python train.py --image_size=24 --crop_scale_min=1 --norm="batchnorm" --hidden_act="relu" --depths=[3, 6, 3] --kernel_size=3 --widths=[96, 192, 384] --am_softmax_margin=0.3 --lr_schedule="constant" --warmup_steps=2900
Rows from block 4 of a small image embedding model, named by matrix and row number. Rows with one number belong to one channel. Each number is 500 + 40 x the weight over its row's rms, rounded and kept within 0 to 999. All counts start at 0. Numbers have three digits each.
Before each channel's rows are labels from the 100 images, of 14976, where the channel reaches its highest value: "top examples" is what is common among them. Only what is clearly more common there than usual is listed. The data: larger renderings of crowded toy scenes. In brackets: how many of the 100, against the usual share in percent.
# c3: 3x3 conv (model.blocks.4.c3.weight, 192x192x3x3, each kernel summed), inputs 96-191
# c1: pointwise conv (model.blocks.4.c1.weight, 192x192x1x1), inputs 96-191

top examples: its colour: yellow (25 vs 8.6)
c3.66:554469489468553507471448469494484519557505456520482494460452464489459444487483485431508499426446482493424458496527482462458507557534502479457487564512535424424535464508492443458459483484459495495481527534524390536506476487542492414506471486457451487469453454475531403455511486518483447500
c1.66:477486462538512495530569485520492505530486554497439507539446465552455480497484506564543481533477441456563479504552494504551504436526467544504546509466461496509449499526562524520546533558521500439521545412544472510475538518515540491463440518528520525516526585491529517566488528436438546548

top examples: hammer (62 vs 12.6)
c3.15:469423503446528522469556504545464544463488569467483441507479533520518541489480526498518464507516538485516469437485506461441533495511457493564476416516538568597504513477488503482507489457492511468509478527495485434513472536439510507522516473477504485469448491462465509521496490476465448546
c1.15:448419504428562487476499542544522456470501513466469460467513518493502525482456518434540456509537538508458464502420505484483526512546547521511465439445507533544486466493472559449584543472529513442549505402492487572559474494437519524486530476487509470537448413502483426494506532513438510539

top examples: ladder (46 vs 12.5)
c3.124:466493525458517489482500501476447476464513529527452516488522545477527533523521467441374484546450499484503472487452476512528511503441473481511555488447544537585487541497482481465535565465459434515475463470478590446505414429487519544476484409446458451504475452508462519479522498506502510517
c1.124:502449487495499474491475528489470494456524525474484421523510516509457503446447440469462503497453452522456463531474522516485514549502508528492494475433434493503451495435552522431507529477498479529556500465517524507421440492491560514421501409451471488535421502478446493525464492464502522507

top examples: light from behind the camera (52 vs 24.9)
c3.33:483500565447492494541473526437527513504503545499511563484449531486497499441462463479584431401416504484456561512513529512414499441469517555412425491484497413468442498490547519463496500449455533444576520463463524570421504534454483454485527422507433460523419490553517470420480498564486496466
c1.33:461437492499508424532475556494541532419460537533450446523452460572496476483512414473487520468541530460528465462538516547476509446457493550460469526474516489470520458518481508515439520537514567496528515502440552498447533490496565468470510491556441465480500499493403495483490515501493454502

top examples: light from the left (65 vs 24.7)
c3.69:510459467517511414533462453511526517468435514505412530504437474529485526452483477501514505476487412457448486537510475552537521481520488519621512464412435514510488454474519438449440499509538559447480434449417493540466486485518530439486502488532474499481486527519462491527432537499456477468
c1.69:528483510476475537498431414452519526464445524539452516490432468476495514427463483508393494484465460512484523479508454520425496577464475476562432505479447462517472502427533508503501495427432496583355524541484512485488471472476434490480504505526450424475377481490502409475487555521508505452

top examples: ladder (32 vs 12.5)
c3.109:516542472479529496552479470422526547463586569587646481510549562470501531475518446512602517446457530541524516541574491444414529569515534497488497490483482447512457544484524498445577502523490464471556511508542461589487499476436453555452495465504478486506449496512484506418460482491510579508
c1.109:490462412590556521491497474491530516450477510488574430563526468520483479508459400550492562514470474523516430520538497484486530506548551515505575406470467533533449469464490505465514482603524455448501476472510462551462514495532520525439409532493540464529516499443460541527481507445463488522

top examples: hammer (32 vs 12.6)
c3.81:497462504486473479482534491569473485476467565552457531573508431502518518484476533482490505526536486470521450393534480511506482550492473474506515484437491490479513530444465546467570482490535532546489498503449551454497511501490514497455437538508535533480517468419529455510520421484455488553
c1.81:429460526424512544486503535484546551466503520533527516526457442523515522452458537471476443383499505528459499482501462523500522510500527451523443496464563490493527473497428502511503461499499546498522496486401520450517498469455494443430477482552493509463443437440478475415511526570480478484

top examples: light from the right (59 vs 25.2)
c3.145:510474510479499536519451479417484535481565547555537479483483530561451482488516462559472505455468592503485536568496502441415613543480494488504471553462484441532482469501487525469465538544501492455481541579517495563505495469498483472543507484530572507506511517504456515435535490434529592393
c1.145:412475494557529522487529475511547455386515485506556481491461577537448456507491472578496519561485534500532553469459529513538518434520511453396526492502489431498478483540425499549444539542517542459492496509509519506521519497530531520485477500545539499461581486473442521488523476429534500532

top examples: light from behind the scene (61 vs 25.1); ladder (30 vs 12.5)
c3.27:473441397480518509486540511491486512486546531507604421501529571486440510515431480484516540499483548544487516571522530449469532533513520516561545481562495522577434497488524459451486546531481490503553488557469552516485468509498467513557522455488526527525503521575466522484465502425520535478
c1.27:500466510483558507489469497481483454496584513516552454481484566471427487506437441490517470482438506513447504576498539547475515463506482487649533443536509488497378480467518509496477504479483472509527526514523467582516415487468452521554462456512480519469481512545496502487520558530506523497

top examples: light from the right (54 vs 25.2)
c3.174:484549557522465568512453451387539500551507532476415582466470492478491520512485521499520435451524441459506506495527529457437459521509475478470528518483496453461492520467472535481534496437468480534521553546404492488463479482457426418463474552479509529445460487495530495475481460580530475446
c1.174:427473443523483490522524452456560525401483567528531461469530487540472456526527453537551482452483464448548541472545541496478529477453461469486487478483565470517526552523482486518420486439446528425495544522521501533420498515445440476481518478500461520464520567483479471427499513496552495456

top examples: light from the left (92 vs 24.7)
c3.114:526522546459561528477511497531485489510497519507553531501491478482543494491478503483518518443557617515514514511496418458549507518488497497480418453465470543541531495480576517508520482507464479508506531521506500583529561507494491484526546528501477421565523484526467490449519492536496534557
c1.114:524489469514575494444486498480498489492478523478525462554496573513454402461451373535536458460508624513553486512556471468555500516504482498466459458515511487423515489466600495537452496550457497504502532486492496496461516478518508470474557488544471494493505509523432498495534500448533445560

top examples: count: six (45 vs 19.8)
c3.98:528487450456500532496460549500515556491453474479490485444484485496513507475558468474436466446525500459473468437487573432512414503515520461503433518525510503457537414516507465500505509451466524506447431518461436463521464483456497457561523530490501461443475443508534435431523484500506529476
c1.98:490465518443496488487480514528525494480414527432452507503456450524490441455543470473552466483490476495501508475441509471506476425500559463469443486501473492483499472504515440510432490502474521439549460453409449533441412446480544475487483450479490450418428449499495448472492529562463407541

top examples: light from behind the scene (64 vs 25.1)
c3.134:450469509458529528543444542501538562472465495500426469503519496525454503484437495483490544461476453489511450504517474517473503420513475512580518477462516488482553450430443469464473484468497545473515444480441451473423528470562521449443421466540500539442474512501465470495457475477500472488
c1.134:495460445507450534493467512463475481459509432503538467440431520516367462489474456504455509440411472484508527496495515457407509456501491421531497463498520429465495506445504466499450514370394495522458462486509489414417501482493512495513471466570466514416500484530458464470481482505498489478

top examples: hammer (46 vs 12.6)
c3.107:510497468494583544517445486495451422521517496534514510505459595474547487528476436446538525531476534458487508531464454497579542521498456441512564442484463503507514503494545505498499508499482435532514502469532568503423497456453520511540537473493529480489515450553499541502519574528584492496
c1.107:474505465485436498462495512444445475440494552533474438554512522505478523564497507509519504538484553476499511461485491486496547444482478506470582504501509481473525580481537563496618497502477472514486522497552531506457506438478518550522521468471458517543485513556503514523577510477550523477

top examples: light from the right (70 vs 25.2)
c3.60:514501442537508497486488459472468510569581484437545502520529509485482484482484451530495546442476444410478560518495576472474532505547543499503499463468524444520414555516569532476590563551538462469535480478496514519463505541523477471569484465493507548540522529622506489515444453487494539448
c1.60:483466483432471538560494553453511483531504547506488487498534558492459515456532446552488510452401515447441525545523525478404500546490532556508372495457546414535537479541544492476532521478410518541504511540505516451422500532455504444507533477534437526517423522515446400507498491530508454482

top examples: light from behind the camera (54 vs 24.9)
c3.119:480440531500421518460548498554499481557462499481486581472448505453486454536476535442500477523484478510509455442553511470483419488527474402501487469556522510495466442486476517509531462477513475518481514446468453463479460507490480519457465454501558486537490498444572441507495412526470444520
c1.119:416458546481563495521472490491533496468539526502533475500475487419476493465488485399487528460492478531415453500496454524527527528530549402538416472483504469543450405491481492475509450542544490492557491488463497489501494539518488509434487449530535469531437430474491479418479526530452452515

top examples: light from behind the camera (52 vs 24.9)
c3.111:498490481555484438416455462492454480508370473446426512532380440503514474495502499544470535527501470503482456463457460531514597437519394543463558492458487500491467489474563424507495494521523518464453452455551521525477579480549556543468518495478502491489495538445493571516504440476491568533
c1.111:568506515480397562511453497394443511566438473504474533428392474475481492471486524491513468441446488531420541565493467509421547534426405423527474505486484492455527496455575524495553462443436521538440549499484498465463515486516489510513555509521415438537498468531545458405508525549546557462

top examples: count: six (42 vs 19.8)
c3.123:507516584450438537481464538487446475560454478465501537429482500458489503499483483390503473505475446495449538518487451424443459551491459495545507479427468504479499454442550470404445476415470450501483542462456499484551529496467480521515470472459528504424433490446556451543434485576450471446
c1.123:463524473520493456500495452552501514452453524498500489573462503559453463513504414501563552501500555442490527552506473489523527510536475580481513447472496449459515523502501452501423444538538542476521497499533494555484560528573526475456542515552455507518513558482417546568500508463516454563

top examples: count: six (41 vs 19.8)
c3.77:521538541497442518521487520433481454505479458468490531448504472453513496468546529462439411463496453528472548433518561434480438508469483412559419500461542512481462506435532466427517540407457447526487504466494487426551435478433445518512521505433503502467490438511581416473501468565513498453
c1.77:479469546502491496476410465417497399497460459455499541529405446467474474477484474477495431468454468462491490511493442451496426481448509470513443516486520416459464475442556459448431539473400460482494467447459443521490490436443435552494516465442433473458509473474526501486485480532453433488

top examples: rocket (29 vs 12.3)
c3.57:495472476461423482456498505519391497478506498485423521501522490428521532476455501489447501465473480478502465465528474470432493447438445468489504469501526555496484481390527448443472503491505457479489497402443502433456468390423474493527482437468438447452507506466527453489433514535507490478
c1.57:467485483425492480395461534531410530480540433524501495496525483417479450478408469418547488474444445497473467507521488500456437447505529448450508496500523514451485495506466459461520484512520466451533455410412492465456370441446472490504500444378472438464495444517507455506440532514484475505

top examples: light from behind the scene (52 vs 25.1)
c3.53:452456432494507512501555426495514470501478543516470481455510503497490503552467519544524502519508487481536567498532523546522476539462478473497607526557429467616531612544417525564519535420485475511510488575469527456481517453442450469530510523529491475472527506479468565471516518481531470502
c1.53:461507514423512507529500502459483501506452547502493469392497514456498525523464516576508429402484504468463578502518612520482471512463475411475502476547528474553502558527476511571543515425490473478435510573484478509506491447436376441509585457518435488449464482501473492396514523561591546472

top examples: umbrella (32 vs 12.5)
c3.138:490471517510447534505461488455506461505545485508499538425453479471474462435518463438489436459481454457523526584452553483470479408510515453534476489521498410540525500560488461489499511426451489562445451526519505456513487537493480526518529564510447465428499481514519467434467523514478496480
c1.138:471482492471487457430429516463546478431514479475522518529512485436406466530481419432535540492421485475483513496477489436450469521456504462486541493472485431493452513597526404485447516504495431528474479500522490468530479501513464465506506537415490545531467494482444456482473466460439431389

top examples: light from the right (52 vs 25.2)
c3.137:515449564498496530504439512554444493481563565496561497506534501509543540499467494523517539453454530530483459530532418538497490566476523485442498497497414454487504519435549485473600485533495492555516512546485511512499514490516462508520541513591486444481492473492502539483457523562446431481
c1.137:500544511521487509543436482467477431514519511542502511523447527556481466486517508497507513444426530531454522515509513482503532468532507404488519478510461445487435498402552487466573446540454495558414529538499547497469424462440495473454518505492508471552495463452558483493501505543536468501

top examples: light from the left (82 vs 24.7)
c3.52:575588589463528545470509558524458481517511517529525520522475470470504443451494485439527535466470526602511485570536466447513524540458528513484432474433455562490573502450568530453524524527476490518533596488532491569480546481501490554448529508488445466490500480481512499488534507532494482543
c1.52:507576541494497475436533545530449489438490503521463459578456540516504416493494419524504520529480591523548526454558497480516501531485453505487524474500522540446577523467565514532517561490428504457457520436483523452515546459516528511439537511511457520498504499483500526534538456529531420538

top examples: light from behind the scene (73 vs 25.1)
c3.141:479474452506533406522529442479517519431607419470559505481520505477531486457530475438538512477509538524451523530476559512492497497510547536499407493453547488529503519540548511480488529481481503436510455518565544595536494545489498490481489476505508505534476438558417441415447476471435512545
c1.141:430425477548500479501552490505498488461489518463516400482460487517433447472452450504534489502500448533518498522456512524508479429523488580505493434417449510496496493524533474518500495507528537431502465466486480525472469499506534498422448508501490484458515502528487495535424507480496431540

top examples: light from behind the scene (86 vs 25.1)
c3.45:486528450516478454540485494453495479437585465502547475436486548493452461453487425432553482473469474507466514581511561491449432464487550555523439510467536472461465485495528486438435481464489488418511447518478529561479471486433485470484459384474492454461433494556429459485452561453481534439
c1.45:498493504514484526512566513485491471517531519477522474425492544503500478454411457443572430403491410530464456584491521499453476489508512592555416450459454524522433456516536475469494490461504494465526466467415482545481469490431479496460425399485495498494431536492499421532473534515499461464

top examples: its colour: red (26 vs 8)
c3.133:538465476506561457458450472499498549519572491444539511539497555472477448470401465487613480466476447496494438565385440533502507469502510539488481464469456441450443491523526456465534502544510471467578486395469530512448514514484504439452428507503434509518496515509522508518497545490455501499
c1.133:505481547473513479453536552428465568466469565473486466570514474476486496474466476511514488520453515539487471460554493543441545489414443436551489514466467507494460449469539464454528470507415470424572549444465511533463482433484479487479494473493513484472424557433490497542500500529454541438

top examples: pine (38 vs 12.8)
c3.43:526501488549455490476467469542459444474498464499474536524496489483512498527489515492571573572490471538481531539466483524493439478482488447523568439489528500479490599458563529471534561505535448512526474479492484494492460497526504479536503548443502535579540505516490520561434519489571498583
c1.43:506441476490493472508497494536488448439503525521506499566536493562505465472477486572541508552541433534543487519512446483540466492452517577509561463495516511533523559506538539542501527556550485481507499443410451521474504489545549446460540540498522508512498568483407542552520515491518457546

top examples: light from behind the camera (56 vs 24.9)
c3.47:470528534454463529544485443449503433580516533491505569491455475476477474457483523450458475508481482445527495472524502447493529496433499403518458528453485445541576428438575499494530526448406487553459547487514556451494460442452491481487551508504478450474513466518561486440504535592527537490
c1.47:505499485517504475484445436406525450510518481444556522479485475436428480516462413463527511464446512470531552519486476495484487536396529450506520447522539381519487514539553476520536512463432469510461538518534491520475445476449414453512538528463473522494476487517525481424470540500488484425

top examples: black object (66 vs 28.8); its colour: black (27 vs 8.3)
c3.190:489477569463478501504481459512395513478448431456468507420524492433497495473532499430469418418500406544417507451506552500466511470499475433579475461524536509494502487456476488471454513433514487496495441470501533486500460515476474396510500535448514523457483450478512475432470461562504430502
c1.190:479467546366535509440524537539424527504475482498453485450519508446485453437448538400551436469467492552430457534552574448534494465487487492545459448500550530478531441483464560447500467439486515456543507455485502487506460472431457502435476467476505448451484467504496453472508502561482498497

top examples: light from the left (57 vs 24.7)
c3.128:503501469497478523461450529407472464491486494519513535453471485495464468390447511523522425461497427493477486459500469498449523494537465476525472522462581500508424503482427515454590557448428489549550442502481534522481534532448508540472550485511471528497492547443551537481451387524497481477
c1.128:494472528405538541466506498541496471512583465504577485410510481510538528463445550408482469420546492515476461497453436493534456562512590450523447572515505517478508470469423458455456517480519483546533464493477583504569541491453460515478495491537507489507483416457490518414495498487514465541

top examples: hammer (31 vs 12.6)
c3.73:515439460493447515512496499491377492523470542495416509515489513472506550514458510468434546494453477450426404453476525422461530525484469499484490492474474501543488439386549514416532485493543462467492573472485439460497480422503529494517475484481524492488454452510564443513468410489452538469
c1.73:527476514501430496492456536446483455470448523511440493504486593509456498487534471467569441498424487453457509470488541438470476480486498491453494480514559514493545491512519443461479505448498497438485496488421430464499474441471550551523530510461522505463432494567506473543451440521468458448

top examples: candle (32 vs 12.6)
c3.169:479536527470468452573435513447468473555507490510464550484526489490518547426477515477530472458512486503522546474482437458482538489431491431518469529426548503515453460450578463420524439423469450478515499465495564506470492393432493471456506406458446504472461429538522497480491465565501444436
c1.169:461461452525504451490429485528492483388518471493491416539488508504449476482496456559506510500532449469496529506487473547498488493489526513506487493429482511445469424500538484491505471488536507507476483462472470513497520490522543416445491514511506520497550525513411515534473452447475429530

top examples: count: six (46 vs 19.8)
c3.3:490462541437468537531463469467482510542517433499533526441524499408544568500455544465411455426477506466466493477487525509503455456480495460513465473522523496476442509521567546507513543427500458483412495511495452487573479477440436526546552534458462449493483473485547426399494490498540522539
c1.3:457476522456459513484465480495510535529485482464512481446556462434503498540425526464450532417461477479456479480498496534484428461432531390481506460498523472454387449543523506547555508476535466469499515467465495446548439483431383478540514498484474487489507477516532455449517547464509502495

top examples: candle (30 vs 12.6)
c3.129:493585491492586471509477542551475524473493483499506457576511576525509498483548477556504508502523517458541497427580488493497519525520422450508454505524514504420520520466472499507497464540513519495505427503570558469471536513521579501523557542561550498554535531475492487541550430522587422584
c1.129:484435488411486499502504514527418522471553474454510457410548495416467462472475496442517454488455454492469449528571499445429455464513486454512454477525495469488488517498460507417454508438524433513525498488544483436496431490427428540455527478448510523476455556486496416502480479488478521441

top examples: hammer (31 vs 12.6)
c3.75:534522476451461572507562545450432540548508512461451514501476512511476484489460522460505570487476509497513455581541468412502538529516403512503477522457488509510464383426511489444540414523465497523526540518508479479466505481530487501446470463506532396551522544479540525521522452540496525508
c1.75:459497530512551538515553503523461489565517488461513481447507476465506546435483539378530527446537495441387485559478464464532474470505506472548387519532531533509423462491493538451522464508535509474479518499524491467505484499534514494456465488494494508527463430501552422528495462495453521552

top examples: light from the left (69 vs 24.7)
c3.11:483470500473523509446573494478522503495518586488502466549510517489457501462479505515493479508537555498504454525528486390484547556481482535546506410460485445544498447468631536487494511473408450445496496426465495517524493521447480548497513487481424458509412507523500486532488414511465423523
c1.11:463541537421540462503510503504511518456486535511509532539489525562494487426517496450508491480516555519503537435533470471460546560511503488516432463500532512513571401492559465461528513508467511457528495443417495544499475492460530555483553452493500453541432472492485472475536471564476464494

top examples: light from the left (54 vs 24.7)
c3.64:456439473466471488476512465503485413498462486490475540500439518530421455471492475498469489546466474407483494479524474480519477472524422471535516520507518442463431520516520358493473438434471460513427518504426510473523389457492510505508500467488497463479479445486544461510565477472485481521
c1.64:461511534464520537552540497502520432512482534449470523524443499492485487406495479518459420466475493426448504474499510576507466435534472450571455477487443459544418484490539444528497498475506483493473507522397529465462446478461504517475472440503464476496427484528516431459543556547526493527

top examples: light from the right (57 vs 25.2)
c3.188:542511481450521533481436577500484553447465539538455486519529556525526502460488494548423421499505519497491504500569530505470479506465501486495417508565473594511543471465562487496471463473460536515438587582504502460506460488469508487528526549520426481481447426512485452460574502456535526486
c1.188:460533555440498507429445515524536397448422500480471473507440508545464431472513442565526468519434445500512489493516460452520485524449544518425450503534515523446510474542547471566479460494464546472516505505428482528452480458511533472487486479461440475440471522487450487513491489509474465485

top examples: count: six (50 vs 19.8)
c3.146:449533543469486576523491457436533472488509488478492586482506480485532496476440508466507403431459476530505496554540521491498473483450508539567414526454469476458478412495476494462475483442477491508489503482466488533469505458455449470502527445529462498443394479465520442471495530545447504426
c1.146:447492522512456496528543436490531472463491497486472506531480460573459510505568424476569483482526455440518503549471487492513492422518513557507459479473450514486525428521458531480475504510503550489544498404440474544482515462459559464452503438558521496415488526532461479520489579482433414525

top examples: umbrella (36 vs 12.5); mushroom (30 vs 12.6)
c3.103:568433498464524478449427566528478438502498473476475515511458548515420462504490487478485486473457495500428514484483531519510488483474479494553499517521498549514546466492571412542463529498508508534505495529457457454533399471532480485595531525495564491492478464546474479534547474458513498528
c1.103:472479528463532451478517437514471439559557491463541575494522527506474505419498518479570539449498495505455546558518511554567509485479526489554483463508487554531420471473555432496452552481526517435553474498511483471501450498503489481581514516517534438551547494547531494439500548499442508532

top examples: light from behind the camera (53 vs 24.9); dumbbell (38 vs 12.6)
c3.167:507510446531534439506477490497472486527451483495398455478471509519489475557493457563520553510469439505481527487514558519487580475508497492447584556493433491496535464520562498490547487503485524509531552496453479509450527484521554461491539531532520508535562519528515627524497503498482498463
c1.167:521535476503460536485461503437485479525517467506500465437494519418415448475400481531526483470432478492493487501500467502456402519383468511552518520513491459478470507506555486511516484411461486576494532585522463494491532501500407514552485538496409496462490458452515493508459482509531491433

top examples: light from the right (54 vs 25.2)
c3.186:510470544445494544475512497549470549497550492539455534489538516417563545518442581467502463473487524564507447544507476472443452513445559444503463474472468574510523503523519481501509514489530467496568547488509474571520505516461458507505483514476486503528396485491437414472411507543415520477
c1.186:525501455501504541481491565546496564391518519533502404540511500552497460533506415499497536519520511525522523479543496508501518486459484486462527510518541491478565488492463420542460536572501517458500512468514497510482497536532533461426486528524474497493508502491381497524469507473525472554

top examples: pine (32 vs 12.8)
c3.94:452454505466459492553430454466476481489536478441499484478491575480473455484486500486456487459437516489517545558484552473483532420488525405519497466548471460486555546494485498516433552453438499571528455473445573421450445465463523541483558482513500531400462448524459465461534513496495421521
c1.94:461477508492456511502418552442524551458537492482536506575489511466400464494414476407527570479402516550481546559492471481490499526427527480462498470484503503419496501528558523472495505502475430516523536444436495463502439462473480435483564498441428537545528467522448449505497471505470505400

top examples: light from the right (90 vs 25.2)
c3.46:535494545521501592440482507460505459492511522612539460488459525514462411541543454586483488489469543468470518503529463458501531538550435432491517540556448439459519522487468543552445531506496515531442550562546489463530441510482503524474472481503504544445460441485486475519561497506539552479
c1.46:483495531488576538503477548507454445419475498519483458548487520518424414529517417594470510523472500471455512518544496461496553504585456482473578458535440495460503494424478463473439515501494494523501514493500513468482470503501583498446510469526554477527494446492462485568541465479529485529

top examples: light from behind the camera (53 vs 24.9)
c3.19:498454449487509516530521532487490594531541504523490433434488575538457423500504491546605492468508482600540548563485564526530494446520472487557515526519468547496549514499479497501411496493532592519569524544480534557482564549513541484503586556566477511453535463554468509434501522446559511495
c1.19:527545518475403480518473473493482518536511444506471481437528531369453479425490505486520481501504455516456476542474513515468468527413485422541439511520524490458449489526546522495548526418511492498478519556473496578524492507477425535507498540503434499547504440513528460442415538571543542410